config.toml
dataset = "simulated fluorescence microscopy of cells"
encoder_arch = "swin"
decoder_channel_attention = "eca"
decoder_dropout = 0.05
shampoo_beta = 0.95
max_precond_dim = 512
epochs = 0.9
Rows from block 4 of the encoder of a small segmentation model, named by matrix and row number. Rows with one number belong to one neuron. Each number is 128 + 32 x the weight over its row's rms, rounded and kept within 0 to 255. All counts start at 0. Numbers have three digits each.
After each neuron's rows are labels from the 100 images, of 14976, where the neuron reaches its highest value: "peak on" is the class under the peak. Only what is clearly more common there than usual is listed. The data: simulated fluorescence microscopy of cells. In brackets: how many of the 100, against the usual share in percent.
# fc1: MLP up (encoder.blocks.4.mlp.fc1.weight, 384x192), inputs 0-191
# fc2: MLP down (encoder.blocks.4.mlp.fc2.weight, 192x384, transposed), outputs 0-191

fc1.217:131168168109107139158136132155159084127143176127081104199148107128121107100183170069090114115100189104152119127096149130136118134125156190127156109140112140156120098166127148167123155145156108150146105100166063148144109090096115086182067122109120116145095079113117107156138096099168175147017148116112143088199107127141134152131116114106145095132057131175166144150080126148127094097154132121138139124106151084101236125173187126176108091141112169067136102121143123140112138099093136089147071156093117146104084148101115129085143164159136088136088162103244087096136143157117121098
fc2.217:059118145121082132115137149105102161096155110122156045095166115093149200109101124152137120118096097113153078091145103163137101150127107113105112231162135108124084098125143120146138088099178148149114085125135092185108131094108073135137156151140159117108146081174158062093160141148148087076114138138130066163105119203124084147105156209148139112126175165144161121150093121091136080163148145130143091101160109121112103084089133120152133144169111086132141113146131117075117128157180136124173165108133151120182168111099053173121107145149083058180160127102102131138161118077105214090
peak on: cytoplasm (100 vs 30.1)

fc1.71:125053132132092128087111180119152133095127185055138092090163094138101146134120101143134170144115142095159114086131140142146146132069100145130158142128093089175085135168162113148135175130121071201119183138149143128109099142106096130153145080127128167163133124147160172138186121110132155158129118087113138154177115133146175135121170142153112129130101137109149090168139123134102124125097135132160128105133181067236115161123168119137114137028147120157070113179086113111088088098147180117153111127116188127169185115120104163159183125173077085112071163141080050079147088096076140145
fc2.71:137165162113158120163105166128180188120156090171076162086152157165130114079107142125093142109108109166112099074104149099101173093161153136136123130143113120146133118076096152146182100112128121128153080129108169166143149104111150140177171103142125122119151129179073112165148113113159146184162145121144103119149120088114157105121129009140164150134195119133093144177124105154127157148083109090135150146072084076103208166122178117097144147143177161099086098136148145183090111213141150132105145190136115107107122120138174176084131053152160117135120110096101184082165091150152118202
peak on: nucleus (59 vs 4.9)

fc1.272:138122153129149106165116077104174109117121163122189160185098095087103138132092086082130126121122096173146090081106126156128070094196108168128137117116152124161138147106134137131125179098201129102130099065152206126132116156121169106156115125107109115194131147147188056153168137057082161102079132141103181090127110072095093115146062130093153103160153113135171100071118137133132090098128116127096061164172120138143096129103138095094098102110101073070138124147094150104120169094137167124115092143115156197098142125121105155125135061088098103186100109062149153103182160140163126092
fc2.272:185114068126165134162106124100082129158154099127058106160185151152110132148102152176152158070134132073163137108151115075114162130118116152154126102117138150128170103162133143116117086157074143136160135123078125117122088115026117123076086142112162157134153099126122130103076141149120090195186150165147087085107158165139172096142205088105103122086093154180165130151096165156079111155085116167103190096079099122063160148145152069120177150141152174149150139076126128124166074141144096183122116127200063136126112134133111101126141165102141118094079113126086115140146087103093096097
peak on: nucleus (56 vs 4.9)

fc1.32:130079162130130115102082089128125122114198072106170145165081157134123124097080111066182141097090114199128084190136122117121138095144152142104138126105132139105130158089139093185091144112104158158119114117151116121110148150130075164097113101127114121133165141117134139197100136134111182138173088117088158116188170125143152174175147132132130078140066045112072151177100132102155141108134214120184166137124120150085175085122091148132186115162121190118127105140154178112170123103091118170103096090136132133083095051086119101071098141154118110105044117092108125099109137169148161090
fc2.32:130158130097082138159108110136096140166135153158132155119146100132135159152123120165100200124180187073180116092071054140142154103091121124095118173159093109180103119167158196047099146137177111094134147169123166139088101127129104107178111137135094156108116150138117150092115113177185109150144148167106089127067097129143092138109126070133136107149198129090121134116086120129105141094101053151040131140169084185132075123163160117090147101140107161056108178170146091095123125114149099139145152149098052136197106161153107101132143120139148142145168110150136113167180114096065116141
peak on: cytoplasm (90 vs 30.1)

fc1.156:138132121088134205148171115134105104127128169152090152143091120215138131130166150113113117130149120107121114100065122113111098185098119117108118203085131156113179113091180109110126121085148083103130154119082130125132104076212112143141129121143084125133155157014139088138077172124126094173123207138080093070108128092070101121098183095074180113106160141069129150135081088156151107088130157097138143119146124129141153133176151113116072146132146103142151127138156132158102093097103139079116103141149134122143109068197173106119121077189154152123105164096122194095119143069115119117
fc2.156:183083188176125111112127094121145153146156191107096119119132144118099103062101109112144118154135133153142153222152138103123144083158205183123091074146150064155133052153108189100134102160093156121148152139168120061192130170070120063130096074124134118061135109177113178084160102122120108166153137211137162182130125115141116112140162115093120162118125108156143183123093129145068088124142095132106113124121138131108128133122111184086176168084142134100105111139101138096166185137099068180139109145128078134124136106163082129099141161137093138147094064133163121119159149112106091115
peak on: nucleus (77 vs 4.9)

fc1.3:107144169133152128180148141179083083093122094115127119203184125158088106163154130088082132135146146115176143081164109107054099129111123138122117171063172122126085102126106154148096170081113136125175146107084131122112096166039175120147096095140164171166109136143064121152115129138126081201115117091118155139104120162112135174114155084140087163159123142071124103125166081128117132120121120184195103134151067167105153142126154087113115114164157100115177152151146137115156166125144189118112095196151041072133173105074116060139187139119155176156140161128123120108100163158131136121
fc2.3:161064126121080109125110169095110120124192149139079118122160160141160078112094114162134159100094078092075104178083152141195177095114070084173095142140113066121142101124105121117155113157154161089109096109113112174148125133176095161075180121085107098059146109072116119147148156111103161163095100133162101129168114079170175092126152144083121106099189135171101147152090207133163085152092115116045153128119176100143128091128077156112134106095112130131092132109091158134099142122134125194090112103103122156129026137114141142166070158147106113140148108110133142144075091099116149095
peak on: cytoplasm (90 vs 30.1)

fc1.23:112109158114140163097078155145091102082117097078114110169145097119090153059155110208047145122168101173150135163186049103129117111110109096158122105073104134127147191130169160118154121138157051130124133138127122177172151169074127119138165069127138172141080174141159132119080119154146093085123118117137120105158120147145109162113138076146117080126076081107117117105130101118136151142161129155087086121151107119137137085140134205069166154095202130128148162150097206124132153101135138151120175169146143152137072163107134125182116109120091119114071203096130145091178155125148096081
fc2.23:143096120116128116117112047102136181168091175176136167126110188095117144218127167107204082103102104094186151077129093143163118149123144111095160141154160131109103076114129155146118119117100165144099103109098119140113184113147161102166053121106138101121147148129157124115152138141118114121092106109047101106097134174101156151142089127148184197115128162134129112088120125151107152146181177138083151191124115066142148158186142153158181104106068149152119076109182098111154124153074128104101158095119100122188161172066113132093107163138185147182106107156121175152164087085116106122
peak on: cytoplasm (94 vs 30.1)

fc1.244:110138144137078107133085093093119118198195079118064126132146117123103174136100141097112158110163116096119154136167181110093129071121111136123094124143136136140165189130126138094175174162063120040103095083091086065158146127112155177144124113124113184125126171135103116097167167065158137098128032148193135165181160114142162054121116128125109112133100158070153132166100128120127135134145131229143111126157104115146063139145098126182141098133204122132076132104129152173139117107156142129107154057117161162125112119126133113072140134115130121137120176120137096161138109168120124055
fc2.244:123109139158141176159131132099140104136136115085173190151122111149133079139121127191076122142139103132161117098055115071158083133107155130131161187070099105118149193159095129150114130101078130147119097164142157166125131159159123123091110183140156081134120112075145150112095115141116043148099172115108115099098128122160082071147155161164168178143190081163149121141153183108069171150094103033129176117119097161138116112096110133111162093099079173165105206109151123121124129130131133117141148171169115118127208115144087200152060117139161134154138124104140169069096159104149102152
peak on: cytoplasm (98 vs 30.1)

fc1.353:034087138094114107091141092148125132127135130171123141178145100111153116124164154136114102129075131083096075143146140160151164083123126175130158106137148077106092080159085090147168132078121157085133143090136125172131144085109109113138155163124106099115183142105148114120123160101078228125146111159119116133185082106117129111095147151165078112181118180078159119151176125174128084116152127133107180140076163121102106154146167095074112105124137149047176070082072106134070160214134105124119123149108156079130120171149130161128201136101137162139169080135181184128105156099147134136
fc2.353:137162069212127163160121173122071078089114196121080150108130155140138109096119179083157137126116114157163172142190159163113108136125123079188107162158063120122156144159119135134088121074130094117171110119152114153096115164181115154152172116196135147168099141175134112170139146152160192097111108104153206132157125122143156117097088087112188069072100100178063125122162151155167139113139159170127140081134090119172163160131116155120142094111106048146183134077124141095159152124137149076151150109143125113146158111129106103150124104117128098146094047142126045152149144136107122116
peak on: cytoplasm (88 vs 30.1)

fc1.321:137154147107089057096115145122159105199078126095135163148135085136170150158096131116148157115152124122074169138083150152129100153118108117104079131164196143139143128114084100125209155103163153121094163181117106101112065126164166155116047122107094136112071100115077217147090146131134097105115141148135076092154087149180069180120143069088145155157139099179172110103130156054063165142126077163134110127078138097118141166092101131120126071162118143152136085084131100130154148096175166114132079108078117175137148123130140164117131090108133135105106159095082115096135194152128152140
fc2.321:115127084111104193140140140194145188138101137132105120042131111155139107100170154138098068104047120120109125122099139096097097127134082105136168102202122106126059137127103082143088121175118155160169137096174155164102151107120120118136152125179108143149180067175129113097134103082195122114096151094135117116082172116042179101117125149120138145097148174106086144149117140168194056111140068125117105142096177149119108064145151138156129191128121116087095168193127149131083137119163143091111156118143099120058142150171133079183127166138111135163123111131096155177111164139120157109
peak on: nucleus (71 vs 4.9)

fc1.349:210073113158111112115077127111156091102108139175111130117138145153165154113117127112144108079096154170099128105086069076157086177172113165133117162103100124088057133145129139148125123106109097115115103128086089162113152088162186084188147129085153145146122178157176108123189112103163178096102127145131141059134108203165159075140092094172148153120140120110134113110151129094160185111111120164135140175116192115149139110074180132160140109129127133123130138130127174125124145085150178154113136100099119134044166172111134068144128077108090173121190153156066105168163149173069164089
fc2.349:148154156125120118105122153150132121100129150170103056152117124151118129087136142127158127087085186070090155182119150099096135137141066101135093153159136157126156110133114114157191163165139168092127157066133171149133104162099106134111156119082158118078107194111091132175070149155091124165089092130154146128143134150150120102099168116098098122130087051106146148062101118160108102104137082119114128120172156183098151051120142116161183144113191146127089107145078130136077154139172121116064129189177079114123100113192175041195136139192089083110116110151082135113106133107158153124
peak on: nucleus (68 vs 4.9)

fc1.165:106075195152110177060110118075118098121138162105144129179112099118117170143111125129145116167118128116138072158129120124100119165063093120105149055099143143097146121144151162121165139144172091119160107147150121142174127101140123143138156077079150104160080136101190126160116205083154113130103150115192134135130118185106160143151169141132101128124124156087100129147095113128175067151097146067137082097121185130123153134170137170175149121105067103121131118166176124166102125127180168178213143128036127152137108174113157137129126103092172078142151142086079233088099116110135124103
fc2.165:113160176066142123075121153117146094156129115187111127156154116129131151098117167093116158140132152116161159118124169109116134074064077136129109096114116190101167135156090102102151122168142159122175100125124128156165141116122124119123154142140172168086130145111067112143137183103097104162099070184143103125132131188151140088142177152155123125141103101141081161097150110134089045112218104129071158114189128166088076074155144155137192122096179163135095172173075125128090145157143167126048093166164069096109103115119105052154152192163101103125128143106142091166137127159119175144
peak on: nucleus (42 vs 4.9)

fc1.57:162110165137113062116159113099152181119126133087150121102130136104185151145114098114120151130077125091117092145134084172133111174118101131171101150117152146041117181160177121108113139100150182118154114133161065106113135117130127136150082095099100097203147125071138089139123046102082146138120085169177124116084128130157119154194129192175127119145111124141127115118084117072113152121101096153091109073146075182153111116145123127130133111079122135150151187043157100177098147192150125189146159114075129087153085063130170109106135131145059113158121146119104062117092108136098114068
fc2.57:084177118092125104101138116121163095112133142182113131122182085118146159140090178135136163098145141117162173138162115154129176086096055094120081075095120142101136118156121115169113136121124117124143107112108130094165133125134095142115129123131164121072129155131099133165108169049084104130107064175132117178187147176144086167146139128137179118163124088121073116050129128146121065124191093144101152144192191177120122107172166130144216112105193152140086120141110111159100161166156139125064077183182116102126108130144093101168132175189153075133138109074092087160112116126163161149
peak on: nucleus (47 vs 4.9)

fc1.326:113163114031153075117086099145147082157160151109124116122114128114130139088164162162145099110080084086087142209178098147123148135145140165072138113110116089192132125113109181159060100139091143132057151133125161145174139121153175121105133134149123095085156039080151099104084093108073138147108128155097100120176118118128093119097111107148098168115203106163149147150101176126115158119126122099118119119151166122114112125146159152100072213058159077147141104077149100064150126148125076142168125055151125118154121111111131106113160138104123121117144083122175152160116194173108111172
fc2.326:180144119144197146108174125122195171112115134159109112150131159176155115121099093122109166116129148147092149110133137097110138142096120140140144080130131171163127139148113144152139183145142157163172152163134157114175057091171097196157097091113152108105181130141167120124145180126134116132156120108175170189096132181143162140159168177137096148162092126147126057101153168143238117160165107116084132122094150088180159061131141131124156106146152101064179051188076106145102061114109165081120094121127118154118069072114136126140105150107130103214121109116154102138127123088095127112
peak on: nucleus (89 vs 4.9)

fc1.46:161148151125126117147188150127154121196111116146180120165084162119141116116041193080151142095098085177098139093131154081123111176085090071177150140137094128178171143122107175108123141131027194119150126214120118175109142147106069119123152204148114161149131098092076095183090132084123130120115157102143188150132120158142195140143116143123141157081128114134103154102136145092146125140081108182122153152187063133124130153094130141084144077137157090109137102155127112091135122128133057154188110133160102139119147149142118139140160141146101152162161170131112113161067087125080118094
fc2.46:176103097109152167088111092111094134080127128167099182165125098160103171139169096113110117177108186121094161117091110109088139124141138156093138160072150137071087146140114118152139110089130036143093153042123139090167140151087213133133102094155155091102123135101139201080121128123120114177187127120138098100154159088180149140138152056168113080150109149125113159133123107160061147162131152138103167094089155126159166133142169079166147108118113198112100120110168135166150169134125109091064145137107131106118136138101182154091091165095177133141090064181134127102186125145152085126
peak on: cytoplasm (99 vs 30.1)

fc1.142:157120074133153101176140128091184087113072142153130119133134156145149074072093169155153124105121087196119099137164189134082134130125122108110125113122079156117121132165149116129167105153103118105086052170183173123132081084116085122080154058173133104158187151157079105103156164139119138121099160175138140130181111115149124106123108141158111099167135101122056123119144124084110115104092115178124166136085106161157137160148114131151076153190151141106121100094138085056182190112149134112110071137147177074126114135132153107148101192163197072116109139073106123086058146096137086137
fc2.142:117140143132105111132168082105106185133128096123131143156136137156092110157141104055052099163110107080087205118101113091140093107128138130096126120124149117104111120143117110145104155128091156096191187129123072118136157122125142104123087168081151128107118114132158164120102120120144077155152117105134056143094115138123104153105113117108197231111078147103144173142119094144157128149187149091055093112133144096080116080142136147099183089076103112159078109203130146144076073101147160147165081159120056173106189148178108136101139128086055122151107140088156118115163086149157123079
peak on: cytoplasm (100 vs 30.1)

fc1.41:122136199080109112159088143111103148109125124084088139080098165083161150105119121154142101186150150120163111156088125153139130147120101099158141130066158166120122139116113097144143135098120056088220040086125170097079151109108088145151106151164126131138114169204063162192122153167090156135109108234144121114127121156116099140215161094104134130154145121081107136092104070148148127067083118109100171161178173135131150124120129126182123152174115170108171149119123159168098150157071139161098121135095129143094100137143134148162087126170143088146107124100102156108117140126161079074
fc2.41:146087073112174135125137116128127130174102182192123084151097114142085159163175185066164179099107093171126147169124100119119134105131192126069145120148161075141082097119104107139164123127141139125101112100085092173106119094154168101164120107079146123094139145130140114060175108132162126134125148113132124128188096135126176159121128082142152141063135142188097137156118080101124111163191123094186088086065078141173123181120141120063124061075126083142137145103169126073174141139112107122164141088106127147204148138114144117156164105158138078146112102139132220141171107091107120087
peak on: cytoplasm (70 vs 30.1); nucleus (30 vs 4.9)

fc1.176:150150133097128083162140110157159119134086153111152144105167131123162106143150134119174104166078101153188139088134171111043122119115141176137131178117114149159158216151117127103132094153117130171090142153105191082123126121081116086120083126097160140175122083074173162174114144108159099131105151189109119127107088110150110120153079125240109099157116130114129066126109099104116092169093101146129120140097144149162107133135154098159154156169133128114219071065126167137075134096159058158107090119096099075135135084075114135098159154075096132133165127202135121104172107168107140108
fc2.176:131126107133142211096134094071140090134133149099100212173112115113146134135139117104143180039130125138081135176166085117128120165151166128084114128079137120114120090079150103089170162124138076103121153134177123128031108133110161130147098217156101100107134151147149133109105110112086139073182166121107088084156112108085122110142068141096135090148176172110178099096101148147161087136135141105120103145148146132117106130186120171136162134095119147156070142178072094088124191142147107116147154156166082120110102172205157101139155093173108139122132108088149135096147119182130098198
peak on: nucleus (48 vs 4.9)

fc1.40:215110037109127200182147116128161156077088051116131144095133167163146125139134159108082163056130153141079122103127135118130147144111158131114113096130191151081101105132109113107065119162131142113113075116154140128130130168103174077086143094082155133160113116106168113125092158132094070114128138170162155091116136161115124101149189177144106112161153111079110135133177157129154087186203097151054136161155179107109141112124169133150166107108128073118121117129128069067173113073105115183082174163154104114162138091147109153138161112172127170161146073125104140129117136139131177146
fc2.40:061183159131112036094113150105149123173135110141130095164165139122162089159109104111154095169080158091155100149099188140145091176134134139158114096141128127140152113120128140085115186104089207138127152136083056081184136106135123077171128076087130121089154097100079130117180147127157173207057150182121125167071099109177090142085111077140171155065135208113104168102124128139102162117098157073112122165128084133108155095129056147111104140106176169098129141118141149150163152164125122147150136131124157169128141118108106101070153160092111135116119143147153117146079116154139082148
peak on: cytoplasm (94 vs 30.1)

fc1.97:126191150118085107136137117136190095087087156117137115126149113109095096170126156169097116064095121129114123082112131118219167131091129089094144139062121125136154098136090126104150153167092126091130140134119078086173175069121101180108162155078138200171148133123157104116093119114100145206144100150084102159132135103156151161115147167198146174135053109137101086124136155109110059109116117137146146084145128167188152134178176145120184140093134115124103132163091147182116168115131145092062101107101090131148185119106099150117124118138139180091205189152152147095119179124079137146
fc2.97:132050115088217116131142114160135154129119159104156145046135125168180135168131087085162154129123160093144142151173169119049114122111076117153098128154108136108076086104155123148155112104161174125116098087167165123089101139045131134099150164096199112122148147151176115142130072146082117087141171121140160123098111130087172130098087098079122125118170165123136141101168104167171133177161163145075160177087149124118167160105118125167084117153131158167160154136096093142120118130080180114145143131171148120099080097134137067171157150157109117209166066085137123116116090087138150087
peak on: cytoplasm (100 vs 30.1)

fc1.258:096161135093068081109100125137168132211179139125127165129083168147144129101161071143119109141151160201151135104122142161191097161072107090091132097147185148146141097066134203186161143145163136114159112129126120162112143190158154132143129080096121113100191106111110126127131105093113113069167076149145062161171174120134094182101131123146135161087120093139176091204102113143110119131126145106114142198180168159170161088180151144134096087105130096087190160112112133077113135105108104153200144166146139121118104074159137107145137100130084145061146125121138123106087110099102123108
fc2.258:144106219164120185115202104159156128124132142113133154114168105126133117107120099138120136121167091096148073100148162112092131081109167149136094134097143058105121128137082094114107170100112124136106188164195165054220105099114117121134148186115126165140154180126156169114167187160201151172110107130136076144090113130159075078165103119093170123097071149086063181115163104162175075153087203122140077110161096149120126115086144114124147151061135103161124104086115142143079112128189129084156131133139102124132138169118177164132139123146136083139121142128165157141143097106132130133
peak on: nucleus (55 vs 4.9)

fc1.282:089127080118218106126115088142115138152097193084146097098124144140134087129124163080077180058068120136163115150095090138094134135056139132146101133108137074096122145125125172118110075099116169151187112093118195128158169136127115124149114180146162166129140133075143101128180165155122115117137176142115062137101129044179127140125122091135104088142150109111110120135147089170099114144132108073135109128118133132180081151131113128184157158178142091139122151128166164130207134126175110116132154145110164173107177064139132191167130140113142131151148078073142113044175142124157171181
fc2.282:156114157082135144077127074067129074164171153107096148136139053160152189150157114122150135154124247087102124126163148109159146085202096147103164105067095127125088147185148094096117146179157094116099164125138131073089106164117125116107116137102111136141111149146112182111101123097116139116160117158131112114083130191129139127140133145116140128125116162071177158053114150157156092108143163186169185065093120127157161108119124098111115184114100114108085142170052144107080118156092162189117136100113146094101100176137152056124112109082145118113122146184112117143094109176140106120
peak on: nucleus (43 vs 4.9)

fc1.329:113147133130122115146123088102144109142130098149158065094097123140161121127151151148094115114129131149203188143070131144109116107140155161119085084136154117127095183087130105153113156175169112118137147167122131138164148125139080198104146165178102110173110105131140163055189151147172120188134100078150143150143067082065130076137158081111168122141191080152139080118102133086107141159143147121084105107173099154147089170053106063093144153107169111155119209104118099067168124156164142144144115115124164167132164141031125113185151113116154126138133116102140077103117087188157159124
fc2.329:136146121122094120095142174111163122167077143143091205194175170109169153070107173105125094070089141125089146120117123091146138119160080103122098136142098088105080144141124136149123154050104173117124113162152168107047086165100138097185117131150125205115170143080147122083090185079095206054154173152103151117113125126133125139113113088084103152075092174120139109144147186160164094117154137115157149147103167139112140133170046099117135092139125195142084113119149092159127135155113151088141127106151119088135157139088209101113143165137139090120125133108134099116134175089103080143
peak on: nucleus (79 vs 4.9)

fc1.107:162157169078137120120126108127139122155172138144128140078115127123174142121078168156139147165100157141108117159098159115104139185075151143129135081090160076154096230143155065182128116124168123115158106082121080115098083125168133098157104157038134095133110167085171154112085144085107192164175133080073138130145114093123174106135096166078147134172086154102112125191146096153076127174135122087113160171203170194113092121131157131170116098160091176139115135152160101127107122143157069135152107131138086148124144133083167102109152067177155148143096086121154119111173171107103131111
fc2.107:087113089222169118184133188163079096118092092110118112171173178133082098175146080111122155173102085065124159092150091153200101114204146135110134133139122139112151139138109121139082173120089116120117142182147103178132149138099139116112147150158134156144139081148131093122171106129152108111144119151154160126116117095166091126122157125129163139134150116151138122080155162072135145095126060131146083083087123059088178132061053168116123151152190139111109163087137156170144140091146123145112130135145130095163099092146115165178064138065168139148133169130093135105121143208192127167
peak on: cytoplasm (84 vs 30.1)

fc1.243:155133109175130120136139111099137135139112093116109102108117106144131139121069079110191072122152147100097160088101175116182103114175178122177124139104125173145138173104105163139181136172074122136124123122171075194130116138162137150138149097115176170134173111071116115160130148149141141115165113143095149109094109133083131040168177121100148091143144083121103147124164083074140098127070157144157120114134170097087144138154189166139078194078079186139111086135203083084094125134161146100156124117164126122159138198138128108235127147155142144143155064112174129150136074128163156105
fc2.243:150130143111186103137206140096119080183150133165114139126174115123122096120132116068148171117124084149034143155134102125120105175099100142165145146085128110148135174105109046090099100135089126125125131138146129179167169109126149133126182093132178159070159171092134144096121180148190140125104132120150098133184101088108075160089125099122098135143209169160123158123139156132113156139124085049142127139160116181125093059090135086122170071128139114145167140116146155200100157129138121141107085125109098087105159141112125100069101099067079142125168163168135155169095123140147115212
peak on: cytoplasm (95 vs 30.1)

fc1.195:144116080149099131093125122094083133115114141119111105101149114191101146149165123138110078148121116106140096107156149131080156117203141157207116132101166167107153086147091127205160203158129120128165069088128182168165144111079139199193094082101129085170149129108113126142155095172241176082135091118127143170124193138167138125157127178128180086160141108130131074093109140088156131080159146100151109125154124104141157145126129081106154121162166174108081048125105113139085128136117109164150093162124129098129141112170165081127099138125111122095165127104148131167152111051122097112
fc2.195:082122166086079066111062111147131141170134094116169091187142168150131091080158161137120169138170124127091089134189143115156171197091171111140119096148135075093122152117150132131099095143140137160099178144130115139125122077147157102112136134178143132104117080117153109108104186138092161113130131129159145098143079118107105089063135162177158196110084112113145189185094108160128195123097165117110078180120114170140142092152121165136079197155121084133161182118128099100093172147198128082128161103157143164125158175183119188140146127160142131145173138154116113119167158193129127069
peak on: cytoplasm (94 vs 30.1)

fc1.207:144135067113064114170114096173047171095145050077101169137138150120142124091095109129094124093141096135115099178133174136138129082119129120138141086168168130158084136164094091155105103141213100137088101169113129085143115060159149173170175172069089132121116137135112147098143121127154175139103059170106091137207088130067121160153135094159147084154112063104121116141171119186164141126127109069105155126124123112105132146092112144093164126098163126105149169157104167115124159140126115125198086077177130148098145124112147108183146079115137128173101145119060126105166131186111115158
fc2.207:170092085108118163081092107121171083119132156143102072150120117115101146206142166159130129176137151098129159132089116159075129155156163085152136087095145125162159069114181130098116133085157095187131104081125110101112148094176106136068057134152127202145105091114145130102115108105068164124141109067140143105071145146158141125104155154084135082140106142148129126144108104122127162130242091153150085088105145140063123114164176090145106116137161189166129121120143108150181163187057157128110154077104111133100162116127162113132105140098132108104104152182129107152161179108148054085
peak on: cytoplasm (98 vs 30.1)

fc1.8:156071095140090147170157101138144142120067060102112200128074095154097152155079156108141134159131095111185113135151158095117151120141130097084130063132108071102129139104148125119175101147141127086150132139118111162122117154105079132157126172108124111076137082072122170125126152116196112091142158152109111173135162206121107041107157173124095154176125150178101103130113124210105111080168099095114162164117091176125105133144148137076151115083172127109143141133093076216125126069048112106103141161098137091163138147162198164118122127100145142111117144134133110098122191101086134111
fc2.8:041156162117179109049113131093168112154118141071055099123154110148104199118131116124039110082145112120180134141097089149114101112090114147111085199120128135109127101168121107153122100125088103166139084140116077096144101094148141151115133148154116127118085135134181120098091112135105104151140106123112187127105118188143129135153105143111159101085134133052124094124142087111130165164128120181157053135183159064159122134143211186122207154150126145149137084152126157113136186153126148124174131110147126137156110119161089121155170164111074102054130129150059169144122082158134112121
peak on: cytoplasm (100 vs 30.1)

fc1.304:126159123142154158199118115074142096156150135120157059216095092102077120113156104122151126071044125131198111144132159133172127086160122135118122139087165183089091174103088180167135151157157172097122141114147162146139125122112081083135129149155114112163131114090096145085073162152111138180093162212106144114123154148116106119113090089131105055161092139129095113138132153123167077197111123098081135122066171139096144034120153143156104150151123131136134157169130140185124132119116180108114163145135097196086077148143145147140120115104112082110158155056156113131116133148128072138
fc2.304:113125111145144095082167107167153141108077143114144144100090126168139107143179185158148159116134110134102158124091114120126140150091138177090177143138160127129132083159122134092098106146106146113106138135181125117149089143139131064095140058126141151116090147165179063164165118154145146174139123057098039173125170161149167122151136121079130134132195146154135201074179082123112085118184119153158126119144149103154104182128148113150186029108123138116142155085117098116103145132160082053178138168109117097163155081121058077109137172107121154143095127170137088079138116108115198123
peak on: nucleus (54 vs 4.9)